A small image diffusion model, trained from scratch: patch size [4, 4], trained on scattered letters and digits in many colours.
Rows from block 2 of a small image diffusion model, named by matrix and row number. Rows with one number belong to one neuron. Each number is 128 + 32 x the weight over its row's rms, rounded and kept within 0 to 255. All counts start at 0.
After each neuron's rows are labels from the 100 images, of 14848 (inputs lightly noised), where the neuron reaches its highest value: "colour at peak" is the nearest of a few named colours to the mean colour under the peak. Only what is clearly more common there than usual is listed. The data: scattered letters and digits in many colours.
# fc1: MLP up (model.blocks.2.mlp.fc1.weight, 512x256), inputs 156-207
# fc2: MLP down (model.blocks.2.mlp.fc2.weight, 256x512, transposed), outputs 156-207

fc1.255 [112 145 152 127 162  99 208 124 115  63 124 149 123 105 197 141  84 177 100 193 108 101  68 121 124 129 156 165 104 171 103 125 110 142 175 150  94 120 145 120 145 152  68 104 177 110 192 135 100  89 135 189]
fc2.255 [118 140 144 147 169 158 139 154  96  72 177 159 132 172 109 145 169 101  76 113 126 122 121 188 128 168  58 155 130 187 145 115  94 120  69 120 115 117 137 150 151  96  64 135  88 162 157 179 180 122 180  68]
colour at peak: pink

fc1.362 [162 123 219 121 141  91 128 150 135  73  93 159 129 141 134 106 147  83 147 162 107 145  74 152  88 139 104 127 132 128 123  75  90 151 151 129 104 130 138 156 152 159 138  73 104  99 157 123 152 109 117   1]
fc2.362 [153 122  78 190 131  93 159 104 153  86  76 143 148 118 125 187 124 173 103 122 131 150 139  98 133 105  78 152 170 153 111 133 152 100 142 135 106  97 127  84 107  79 130 157 165 178 122 152 178 100 140 184]
colour at peak: green

fc1.26 [ 76 134 230 190  81 107 165 199 133  72 159 179 138  99 160 129  89 158 114 157 141 164  98 160  69 138  99 118  95 165 144  67 104  90 125 208 136 172 157 137 123 161 122 101 102 185 153 116 137 148 142 137]
fc2.26 [125 109  55 112  93 134  85 165 150 159 159 101 153  85 136 158 113 130 121 130  90  96 143  69  43 179 114 141 192 115 131 104 125 162 102  69  96 109 126 121 131 122  98 122 123  86 110 104  79  90 100 204]
colour at peak: pink; grey

fc1.492 [ 59  83 112 147 120  76 131  92 122 144 151 149 140 157 156 155 160 161  79 189  99 138 105 105  91 166 125 160 154 104 151 126 126 171 107 155 134  87 119 118 114 152 102  70 200 173 102 153 108  92 163 147]
fc2.492 [ 71  80 156 124  79 181 151 162 123  98 136  89  97  91 171  85 162  82 143 151 140 142 133 143 139 119 146 140 111 126 140 133 149 176 126 138 141 165 135 133 202 103 137 154  94 147  80  57  97  79 149  94]
colour at peak: white

fc1.53 [154 126 139 137 116 111 110 129 137 124  95 144 142 134 125 145 139 193 122 103  77 106 171 153 149 182 110 159 198 104 170  89  90 151 137 104 142 148  95 110 126 117 155 127 173  83 183 106  99 153 153 106]
fc2.53 [127 157 150 167  76 140 124 101  95 138 162 124  97 161 145 119 161  89 157 121 123 100 108 133 129 127  73 132  90 110  67 164  70 126 100  99 150  98  79 121 128 127 128 143 127 121 153 149 124  98 166 214]
colour at peak: pink

fc1.180 [127 112 161  95 102 101 107 130 152 163 117  23  87 116 119 178 117 108 168  96  98 150 156 169 115 150 184  83  91  68 124 148 121 113  90 128 158  87 151 103 137 144 124 116 121 159 128 106 146 137 122 145]
fc2.180 [ 75 187  86 140 119 101 104 155 116 167  64 116 184 189  70 130 168 159 121 102 166 156 130 137 155 135 106 163  90 113  89 104 134 165  57 187 144 163 153 101 116 147  92 136 127  49 106 104 148 154 120 182]
colour at peak: brown

fc1.59 [112 126 108  96 119  58 111 181 179  65 160 183 172 166 146 162 167  82 121  72  49 110  94 130 112 165 156 128 140 153 117  97  54 114 131 109 161 119 150 113 177  85 102  90 160  89 130 127 111 108 105 146]
fc2.59 [147  69  58 121 126  69 132 154 111 144 183  83 181  98  92 143 128 139 147  68 106 174 104  88  73 124 136 145  99  96  87 129 121  89 107  88  71 112 164 105 143 115 140 157 208 137 171 148 117 128 140 176]
colour at peak: green

fc1.76 [ 98 145 117  28 153  92 130 117 208 124 100 159 142  75 153  44 148 122  68 105 143 125 104  68 105 104 154 158 184 125 154 141  83 178 139 123 154  95 165 142 156  85  49 142 153 144 168 100 149 165 207 152]
fc2.76 [133  99 111 118 140 107  92 129  74 160 154 173 145 148  95 131 113  88 104  99 119 160 114 146 142 160 120 118 111 116 155  96 153 119 114 118 113 165 120 156 161 144 161 113 131 102  87 115 140  93 133 119]
colour at peak: grey

fc1.132 [107 120 167 127 121 116  99 130 117 140 115 254 113 106  88 108 119 139  83 155 140 158 108 129 145  84 129 156 134 170 124 165 104 145  95 148 109 113 142 231  93 119  92 141 132 164 153 114 127 150 130 159]
fc2.132 [ 78 111 120 163 132 153 181  89 107 127 126 142 142 129  75  97 132 145 116 177 152 125 162 152 176 130 143 130 131 125 121  69 118 119 117 113 127  54 136 124 136 113 172 145 106 113 106 164 101 115 197 160]
colour at peak: pink

fc1.289 [119 131 163 107 142 148 118 138  82 194  78  64 159 157 171 160 133 206  50 174  73 127  76 171 131  63 179 169 138 160 153 118 169 138 156 113 130 102 125 119 161  87 140 113 116 157 132 147 159 162 111  80]
fc2.289 [148 161  75 121 181 130 131 178 143 148 110  81  84  65 127  52 104  67 127 133 173 123  72  95 167 147 131 122 135 127  96 109 140 138 151 116 113 174 173 100 131 183 137 116 134  53 136 126 156 109 128 177]
colour at peak: black

fc1.458 [162 121 102 118 118 130 134  98 118  96 156 112 153  11 120  84 145 180 148 140 164 134 145 117 126 145 122 142 114  35 123 180 103 178 122 109 129 136 127 125  96 135 140 141 121 147 114 130 100 141 178 110]
fc2.458 [180 101 126 139 119 121 160 162 123  95 179 180 185 151 120 129 145 166 124 168 131 102 167 126 127 158 150 144 158  79 170 126 123 107 123 138 201 177 147  90 109 144 160 102  96 133 150 136 109 146 134 170]
colour at peak: brown

fc1.437 [ 94 100 140 179 154 154 168 117 137 157  89 115 188 148 109 149 125  76 128 152 154 118 110 164 115 154 136 115  72 153 115 100 123 110 174 179 142 138 121 107 145 134 135 138 114 155  78 108 156 150  95 118]
fc2.437 [ 89  96 109 119 144  95 123 118  90 166 111 133 122  81 135 101 113 223 109 108 143 115 121 145 167 114 110 174 146 141  81 163 139  92 173 100 125 144  97 113  54 133 105 119 117 102 129 104 132 134  87 132]
colour at peak: black

fc1.73 [ 84 130 142  65 107 124 111 161 135 134 170  69 156 139 155 153 146 129  89 127 134 120 158 171  72 162 127 155 105 155 102 130 107 163  84 177 110 153 134 139 152 138 163  76 110 151  86 117 113 138  91 158]
fc2.73 [116 140  97 155 126 137 165 152 128 165 134 115 114 148 138 129 131 124  53 108 129 155  75 132 116 154 101  63 141 144 167 101 153 155  79 137 118  89  98 153 116 114 163 165 162 165  87 211 131 179  89  97]
colour at peak: black

fc1.153 [186 115  70 169 144 115 172 174  98 168 207  64 112 119 166 144 164 182  57 167 177  77  49 183 133 153 169 132  52 133 148 159 138  80 126  87 100 177 147  99 118 151 124 111 121 129 138 159 145  93 147 150]
fc2.153 [175  93 118 122 139 139 158 106 135 142 151  94 140 109 151 146 121  60 114 150 128 175 128 173 152 156 155 159 115 108 111 194 137 100  99 157  72 115 130  95  88 107 155 142 163 132 142 107 159  97 126 161]
colour at peak: black

fc1.175 [ 90  64  84 187 130 127 166 225  87 136 150 150 133  83 176 167 167 109 103 122  93 134 120 169  87 155 138 133 101 188 172 142  86 113  93 154 116 167  76 136 123 176 199  85  88 118 146 141 145  98 106 114]
fc2.175 [119 143 163 100 170 170 125 114 158 142 133 161 158 153 166 144 157  97 102 157 160 137 132 125 130 108 153 128 104 131 111 109 152 146 127 134 140 111  95 165 132 116 116 124 150 189 131 140 191 123 100 104]
colour at peak: grey

fc1.9 [ 71 143 101 125 159 127 254 158 148 135 123  80 156 102 129 127 195 137  68 123 171 104 100 143 149 142  80  77 148  97 149 126 113  73  81 154 128 142 176  94 117 140 128  77 189 111  81 129 131 138 191 144]
fc2.9 [101  92 124  96  99 156 153 118 137 153 147 113 103 141 150  89  92  95 125  97 142 163 171  87 131 156 135 146 105  61 140 111 137 127 122  93 128 136 141 112 127 103 121 179  89 116 123 141 187  55 132 114]
colour at peak: white

fc1.156 [ 99 120  91 115 138 139 144 119 108 104 119 105 175 186 145 135 148 144  78 120 115 126 151 123 154 164 111 131 119 117 176 111 150 149 164 121 127 156 146 146  82 101 139 106  96 190 147 127 131 116 169 105]
fc2.156 [110 132 178 135 133  74 164 119 141 158 123 112  69  65 111 113 116 210 118 184  99 127 136 150 167 140 180  98 152  93  74 118 147 140 131 124 123 109 150  93 162  45 156 138 147 117 129 131 158 128  95  59]
colour at peak: brown

fc1.217 [151 108 187 148 159 100 103 124 100 124 130 161 115 127  82 116 138 145 135  78 173  74  72 123 124 167 147 118 109 117 127 114 127 181 100 134 140 162  73 163 127 143 156  96 122 146 147 139  49  90  95 144]
fc2.217 [163 206  72 157 130 118 138 138 121 186 141 101 153 108 102 150 141 159 149 142  93 179 138 133 127 103 108 162 201 101  98 151 126 147 130 127 154 131  81 136 158 141 147 117 153 148 112 138  58 143  84 151]
colour at peak: pink

fc1.498 [105 124  65 163  65 144 126 124  66 151 124 160 141  82 112 125 155  98 180 157 138 164 136 102 127 182 144 110 189 149  95 187 192 111 142 128 147 134 110  84 118 141 145  81 144  85 149 176 129 141 106 118]
fc2.498 [109 105 122 119 117 142 141 176 148 141 111 157 122 134 162  96 164 134 101  66 122  92 158 129 135 128 117  87 139 137  99  78 105 116 200 119 173 111 110  91 107  83 140 139 148 117  91 103 151 120 127 155]
colour at peak: pink

fc1.92 [119 154 108 145 122 103 147  86 114 134 191 166 147 175  74 169 121 139 136 156 178  95  98 111 162 131 125 129  97 219 121 128 146 163 116 149 114 150  96 129 113 132 142 200 104 105 119 169 179 131 171 150]
fc2.92 [120 153 125 133 107  57 124  83 142 143 144 137 120 123 128 110 136 105 130 125  82 127  66 116  73 125 121 135 143 208 122 103 102 161 140 128 140  85 116 106 129 129 126 109 186 122 171 138 203 156 207 147]
colour at peak: black

fc1.294 [ 80 113 124 140 127  82 137 124 208 134 120  95 195 118 105  81 164 119 167 141 234 122  92 130 128 106  75 107 122  87 147 129  81 146 109 163 115 117 159  90 153 109  86 163 126 113  69 143 151 139 110 141]
fc2.294 [126 123 151  90  99 163 138 187 159 155 137 131 111  92 122 130 134 115 189 135  49 154  61  92 158 155 154 151  95 127 132 133 129 141 116 141 140 139 166 121 132 157  97 135  77 179 105 121 149 148 134 139]
colour at peak: white

fc1.247 [136 123 115 152 126  77 135 115 137 125 131 101 112 109 164 119  92 178 122 110 118  63  82 204 125 110 141 104 139 124 129 120 161 128  96 168  66 122 104 102 132 136  96 145  83 113 127 146 139 161 157 140]
fc2.247 [166 107 171 130 142 160 131 162 122 117 165 115  64 209 130 101 120 155 118 101 136 124 114 174 120 149 176 110 123 118 146 147  80 133 144 149 176  46 147  33 146  92 118  22  98 129 153 111 129 117 113  83]
colour at peak: pink

fc1.341 [182 144 122 139 104 162 146  93 119 125 154 106  74 159 181 135 118  86 125 119 123 153 190 110 141 185 137 157 167 117 143 147 167 131  88 120 113 126 159 115 147 124 183 122 148  81 140  98  87  68 147 109]
fc2.341 [178 128 130 123 104 124 132 111  88 121 144 108 178 126 156 112 123 101 115 121 180 167 154 103 107 150 118 140 101 114 133 126 107  94 119 208 128 131 161 138 130  90 121 139 164 179 159 142  92 105 200 145]
colour at peak: black

fc1.374 [168 132 168 149 158 104 100 168 127 175 128 110  97 145  91 141  95  47 162 146 112 190  57 102 149 108 122  78 118 179  98 176 117 190 124  92 202  57 101 140 104 137 122  86 159  83 100 115 165 176 151 172]
fc2.374 [120 140  72 150 170 170 100 136 108 112  80 166 188 176 130  94  98 163  76 126 101 152 129 107 149 125  92  94 100 107 119 109 110 167 122 139 155 200 107 147 142  71 130 163 116 148 126  87 136 151  77  94]
colour at peak: brown

fc1.72 [130 152 118 163 128 125 196 121 154  85 118 142  87 161 138 119  85 123 149 147 149 135 122  90 118  71  99  97 231 111 154 113 141 134 104 123 133 144 112  98  80 131 141 117  94 190 157 112 145 127 160  97]
fc2.72 [140 123 122 133 142 116 147 140 121 124 176 170 147 136 116 108  96 130 148 122  81 129 152 121 147 101  92 113 122 101 166 145 125 163  90 103 115 100 115  87 173 142 113  94 181  77 128 145 158  90 179 248]
colour at peak: black

fc1.473 [150 103  49 192  94 194 144 146  87 108 146 144 152 135 172 138  77 127 135 133 120 144 111 136  93 133 119  84 103 141 162 146 134 124 144 143 102 169 137 104 149 136 113 137 177 101  53 134  96 116 177  72]
fc2.473 [113 187 131 103 133 141 104 176 116 129 164 171  86 163 203 130 140 112 147 169 113 105 148 153 122  99 107 150  71 152 162 146 120  78 149 120  95 124 142 173 145 105 112 111  99 108  90 158 140 118 117 150]
colour at peak: brown

fc1.384 [113  94 137  82 117 131 109 128 181  90 165  98  91 143 166 136 104 126 104 121  89 159 128 120  48  89 159 188  97 151 195 179 141 143 135  83 137 114 154 119 166 123  92 162 168 157  94  88 118 117 107 130]
fc2.384 [115 166 103 115 122 120 102  93 141 121 116  99 179 129 143 171 106  86 118 151 118 116 136 169 137  77 102 127 131 143  75 114 171 184 164 156 118 127 145 146  93 132  85 124 130 140  95 162 131 113  97 136]
colour at peak: pink

fc1.358 [130 146  77 178 160  73 107 102 140 204 184 106 116 116 165 104 115 114 172 128 124 154 105 103 116 184 104 156 122 124 133 147 211 127 132  95 116 175 115 164 130 110 136 130 115  79  97  90 149 178 119  78]
fc2.358 [144 107 131 108  98 166 144 148 117 193 134 161  38 156  98  99 219 154 125 116 155 117 218 115 116 132 123  47 139 153 129 130 121 126 153 119 105  65  68 139 161 142 103 119 132 170 133 165 148 120 139 133]
colour at peak: green

fc1.142 [111 158  83 143 113 128 153 124 118 162 152 151 135 144 162 145  63 198 148 118 137 183  99  79 116 170  90 175 162 173  98 119 102  64 154 167  94 136 107 151 127 169  91 121  87 143  87  64 132 165 151 232]
fc2.142 [109 138 108 145 147 146 144 148 115 105 148 121 130 180 127 138 123 106 137 126  89 127 162 113  73 134 112 119 108 128 158 127 116  82 110 131  83 115 122 179 147 127 128  67 150 121  90 217 131 156 138 170]
colour at peak: grey

fc1.133 [150 152 149 129 105 113  92  54 163 166 105 119 176 111 169 125 101 146 126 153 116 139 119 136 147 108 142 153 134  76 139 103 171 107 181 104 128 170 145 112 161 112 160 137 190 117  89 117 100 128  97 182]
fc2.133 [122 157 111 135 168 150 164 119 174 132 108 141 139 164 158 102 122 162 126  47  98 135 185 103 131 141 102  94 131 126 160 105  45 102 161 114 164  89 118 129  83 148 120 125  60 108  97 147 121 128  79  91]
colour at peak: black

fc1.214 [151 164 164 137 130 115 183 128 146 158 129 173 146  53  72 101 124 134  66 134 143 150 176 166 109 130  82 146 100 110 139 130 107  92 169 151 128 101 169 155  64 145 186 170  74 163 134 136 104 100 129  92]
fc2.214 [102 158 146 180 134 127  81  94 138 107 162  99  36 177 113 160 180 135  85 151 176 132 131 136 108 153  97 132 111 116 124 157 106  74 115  77 101 130  74 215 161 134 164  78 101 102  83 127 161 102 184 157]
colour at peak: pink

fc1.78 [132 153 151 153 179 168  66 149 123 132 144  88 114 120 169 127 127 123 145 144 161 153 117 139 170 157  81 123  64 158 144  88 146 154  83  98 145 137 176 102 176 102 104 172 104 109 151 128 175 110  99  83]
fc2.78 [133 149  93  80 144  94 119 173 176 175  88 161  73 156 141 107 157 126 101 155 129 159 133 110 129 152 139 157  81 183 140 193 136  76 152  89  89  80 109 161 139 163  68  84 159 141 172 105 107 114 131 133]
colour at peak: green

fc1.49 [147 138 179 120  90 150 110 115 163 105 122 192 163 140 153  96 156 149 127 143 152  57 196  67 134 119 131 166 135 153 138 153 138 164 114 144 136 141 150  85 150  59 180 101 166 124 103 107  57 119 177 137]
fc2.49 [140 105  83 118 143 116  65 137 101 125 141 124 134  98 138 177 142 145 109 155 103 178 111 102 110 155 133 101 112 133 118  43 119 167 109 112 124 118 128  91  76 113 100 140 129 171  94 138  97 100 158 176]
colour at peak: cyan

fc1.64 [147 131  91 140  99 143 138  72 143 110 151  85 162 194 125 164 145  96 128  75  71 144 151 116 114 109 109 116 129  84 113 147 104  99 153 192 107 169 137 103 162  91 131  94  87 121 147 188 199 152 124 160]
fc2.64 [109 132 142 160 136 110 124 138 101 119 140 167 164 166  97 103 149 170 148 117 129 104 156 151 106 143  85 151 165  70 121 148 162 117 131 110  63 115  97 193 150 124 136 109 156 143  97 136 127  98 100 191]
colour at peak: brown

fc1.306 [108  91 195  97 109 162 111  78 110 118 202  64 153 117 118 113 162 142  83 104 124 132 128 158 168 121 141 183 138 130 149 155  98 134 138 132 135 163 182 105 103 156 164 123 126  84 137 154 100 109 135 111]
fc2.306 [131 145  60 136 126 139 176 112 159 169  88 126 116  99 153  91 106  85 112  88 121 132 123 139 148  79  96  63 167 163  66  61 139 135 154 113 121 147 135 108 143 114  93 161  97 140  82 109 159 133 116 125]
colour at peak: pink

fc1.311 [124 114  98  99 161 136  87 100 107 170 175 172 153  44 155 151  83 105 118  91  99 101 163 153 157 183 104 117 164 138 115 139 145 116 138 164  96 160 145 137  91 143 144 112  68 125 130 115 156 158 179 197]
fc2.311 [140 135 110 165 148 147 124 192  72 130 142 158 115 145 133 111 124 157 118 124 135 128 101 154 134 149  35  80  81 129 129 161 138 140 163  98 125 106 153 130 149  89  98 144 135  93 133 159 101 103 139 118]
colour at peak: brown

fc1.421 [125 143 131  73 184 143 165 155 183  95  82 155 102  73 143 109 103 174 104 155 142 150 118  65 178 130 165 157 194 154 130 120 124 101 130 152 160 116 121 150 181 107  45 103  68 203 198  80 123 127 128 140]
fc2.421 [129 154 176 137 179 141 111 111 102 137 115 109  78 117 165 130  79  87 133 169 106 183 151 183 159 123 129 119 126 121 148 160 181 124 155 136 155 141 129 152 137 144 124 133 201 107 108 119  98  57 146 147]
colour at peak: brown

fc1.455 [100 147 102  89 111 165 169 147  81 183  96 151 162 123 156 160 138 137  95 137 212 170  76 158 110 151 141 140 166 166 122 111 119 146 106 143 134  92 192 131 145 113 115 146 122 141  70 149 125 144 128 115]
fc2.455 [181 174 139 107 113 141  44 148  73 101 108 124 158  67 130 127 113 193 132 121 169 164 102 157 147 155  87  90 180 104 145 180  91 123 145 109 103  98 145  89  98 151 101  94 144  97 165 136 148 134 104 157]
colour at peak: black

fc1.366 [145  90  65 194 116 161 134 154 129 118 157 136 120 115  87 146 104 130 145 174 158 149 144 123  94 123 136 141 145 140 153 103 146 155 137 169 123 158 181 133 141  74 133 135 196 184 147  80  91 152  75 160]
fc2.366 [130 162 110 156 170  85  44 167  57 159 160 125  75 161 156 183 153 114 140 113 109 134  84 112  81 169 129 101 205 112 112 142  96 110 175 102 141 137 158 120 150 129  63  89 121  94 118 145 176 159 139 116]
colour at peak: green

fc1.67 [140 134 117 120 135 151 195 141 149 137  84  79 132 156 155  34 135 188 136 117  62 123  96 133 184  67 178 162  58 143 162 127 184  61 199  77 117 101 163 121 109  99 139 102 113 170 121 170 154 102  29 177]
fc2.67 [132 113 188  74  80 108 137 119 218 111  82  93 172  99 133 157 138  89 134 177 103 129 107 100  95 151 174 175 136 158 161 148  84  44 104 153  95 180 146 130 150 155 184 124 144 121 121  91  74 167  93  91]
colour at peak: brown

fc1.332 [117 103 116 147 153 137 148  94 168 111 106 109 116 154 121 171 131 154 158 207 111 130  81 120 168 171 168 111 110 133 127  29 125 138 170  85 131 138 175  59 133 118 117 131 140 134 152 109 105  79 176 114]
fc2.332 [ 87 148 174 145 122 137  70  96 155 143 119  89 172  96 137  95 132 100 112 183 156  97 116 108 138 153 108 166  98 183  71 121  81 140 167 119  99  92 153  54 106 149 100  98 135 132 151 136 128  88 142 140]
colour at peak: brown

fc1.354 [100 127 118 179  88 159 131 118 139 113 167 145 143 205 173 115 139 139 184 121  89 126 144 143  80 123 122 149 156 106 107 124 151 146 102 145 148 115 106 118 142 132 151 134 191 156 141 122 139 108 107 178]
fc2.354 [ 86  80  78 171 119 109 170 123  87  75 126 143 133  96  73 117 158 106 169 124  84 184 146 174 157  87 105  80 114 124 155 122 111 119 141 125 134 119  80  93 121 118 144 123  87 122  87 183 129 178 111 132]
colour at peak: grey

fc1.50 [162 133 124 103 158 117 104  58  97 121 110 151 154 179 107 175  93  78 137 125  68 136 140 135  74 131 140 184 132 159 160 121 101 112 135 183 105 135 137 138 144  54 188  99 120 114 156 173 121 124  71 143]
fc2.50 [137 117 169 109 118 105  86 114 174 104 137 164 137 147 119 136  70 130 112 106 106 119 140 143 151 118 109 104  93 188 138  57 143 144 177  86 104 152 175 166  95 137 149 116 154 207 174  86 147 156  73 129]
colour at peak: white; pink

fc1.278 [121 159 105 107 105 114 127  87 177 130 179  77 138 123 116 136 114  89 145 110 162 129 148 154 107 128  84 167 132 168 130 153 113 101 155 116 164 178 159  51 131 144 146 133 109 104  56  92 112 118 160 131]
fc2.278 [ 77  87 101 129 157 113  94  95 134 149  97 135 118  83 136 153 128 124 124 127 144 142 130 156 159 113 165 114 147 132 113  92 168  98 104 222  63  80 112  92 141  73 121 102 103 156  55 166  85  94 111  89]
colour at peak: grey

fc1.344 [124 126 101 140 150  87  88 111 131 152  90 109 117 124 108 173 114 159 178 114 148 143 104  64  98 144 111 130 113  98 110  99 121 149 172 106 109 129 158 126 143  99 153  83 119 208 122 106 199 105 109 127]
fc2.344 [122 139 146 107  90  18  94 141 137 142 163  58 109 107 102 165  90 105 129 144 148 146 167 113 115  93 113 155 186 160  88 136 158 138 114 169 114 112 142 127 127 142 106 131 152 109 123 144 156 104 142 152]
colour at peak: green

fc1.273 [141 153 154 176 120 154 129 136  71 133 100 104 119 136 130 103  88 173 135 144  68 155 144 152 123 123 107 140 114 103  69 152 129 137 154 142 101 101 139 145 168 120 125 116 172  84 128 144 148 166 125 115]
fc2.273 [121 137  83 142  95 158 136  89 110 150  94 129 101  82  78 152  67 150 200 162 149 136 166 195 221 199 128 119 139 135 103  92 129 173 133  92 114 125 112 148  73 132 162 143 135 152 140 112 115 134 107 106]
colour at peak: pink

fc1.163 [160 140  94 141 124 169  81 101 139 107 117 161 123  93  59 102 131 211 129  99  63 121  91 158 148 108  69 149 104 164 165 134 172  97 101  82 134  81 160  89 115 168 121  72  77 104 157 155 130  79 113 141]
fc2.163 [130 162 136 112 144 100 128 155 149 122 149 103 135 204 132 112 131  95  97 115 115 158  66 123 111 105 135 107 107 134 129 146 162 115 116  97 211 191 118 158 109 162 106 153 121 143 128 141 121 156  63  66]
colour at peak: grey

fc1.43 [121 178 169 137 182  76 102  97  64 128 141 214  79 130 121 122  92 161  84 163 160 189 120 143 138 156 147  85 105 152  86  90 148 157 139 119  94 145  97 148 101 148 138 106 130 143 150 107  93 116 111 148]
fc2.43 [130 158  52 118  93  74 133 109 134 140  79 148 167 168 120 184 126 147 137 108 138 102 145  90  81 118 178 113 162 102 101 135 164 143 113 153 107  42 103 102 129 116 117 122 134 117 122 111  69 145  59 122]
colour at peak: pink

fc1.424 [127  50 133 122 124  60 106 142 147  99  81 122 207 181 127 136 127 112 121 160 172  75  67 144  91 144 136 127 130 120 172 160 132 176 116  73 138  86 177 186 142  74 151 148 131 148 120  87 125 121 233 115]
fc2.424 [119 181 105 117 141 168 146 120 134 113 105 140  66 106 115 127  87 137 146 154  94 144 160 147 180 149 150  85 111  90 137 123 168 202 148 116 132 171 168 150  84 156 149 102 159 155 141 121 118 133 193 149]
colour at peak: white

fc1.460 [149 150 120 137  75 105 147  95 158 101 204  79 114 163  74  96 160 125  90 107 188 105 101 150 139 132 115  55  91 133 162 149 102 138 148 129 120 187 121 109  98 101 120 148 155 146 108 125  81 125 128 134]
fc2.460 [171 139 147 140 115 130  54  89  99 112 138  76 128  92  77 165 146 154 101  44 134 189 120 112 124 152 114  96 151  85  72 139  99 144 113 136 153 109 125  89 100 175  95  81 131 110 130 139 116  93  84 140]
colour at peak: black

fc1.325 [128 141 133 110 133  68 132  92 159 112 110 175 174 161 146  84 190 108 124 134 124 130 154 163 123 144 100 180 145 150 137  83 156 149 137 106 149 135 100 142 144  82 143 161 150 164  76  91  83  90 125 196]
fc2.325 [111 100 133 125  90 198 180  64 103 122 166 147 106 113 161 168 162 155 124 174  99 197 126 165 128 158 164 108 130 135 192 106 117 123 172 156 130  95  75 137 138 151 147  73 111 102  65 157 105 117  73 114]
colour at peak: grey

fc1.218 [113 143 148 141 162 192 152 109 118 162 134  94 153  73 125 121 154 177 111 164 111  96 109 132 141 106 135 173 150 104 148 134 186 169 106 165  95 141 106 146 105 145 130 112 121 160 114 147 131 124 170 105]
fc2.218 [111 101 135 144 149 148 110  71 139 106 114  93  94 167 114 138 142 108 147 144 102 121 119 116 115 118 141 107 117 124  97 111 106 166 130 105 111 135 198 131 179 114 139 131 176 142 115 107 153 124 122  84]
colour at peak: black

fc1.403 [144 189  65  57 104 207 166 130  42 143 181 126 148 122 132 132 101 181 101 166 103 134  92 143 183 150 138  44  63 140 108 168 111 119 132 189  89 132 144 157  63 140 126 173 137 128 104 151 120 101 141 149]
fc2.403 [127  88 143 181 155 106  91 216 111 152 190 150 122  75  90 113 113  84 107 125 132 156  96 141 126 165 111 168 184 136 150 168 127  96 165  91  85  97 151 131 152 116 115 122 156 165 140 137 102  61 165 145]
colour at peak: pink

fc1.147 [142 128 132 119 137 140 128 117  70 122 145  82 109 127 148 130 171 103 101 113 130 120 131  70 156 151 132 125 186 143 156 108 118  84  90 150 152 107 108 109 144 112 161 134 117 175 109 104 185 153  88 160]
fc2.147 [200 127 101 137 128 168 144 107 124 124 134 143 110 126 161  81 154 158 126  98 170 132 152 131 145 115 139 158  42 115 156 117 121 127 132 136 186  83  98 111 153 132 127  86 113 111 149 180 181 180 122 143]
colour at peak: grey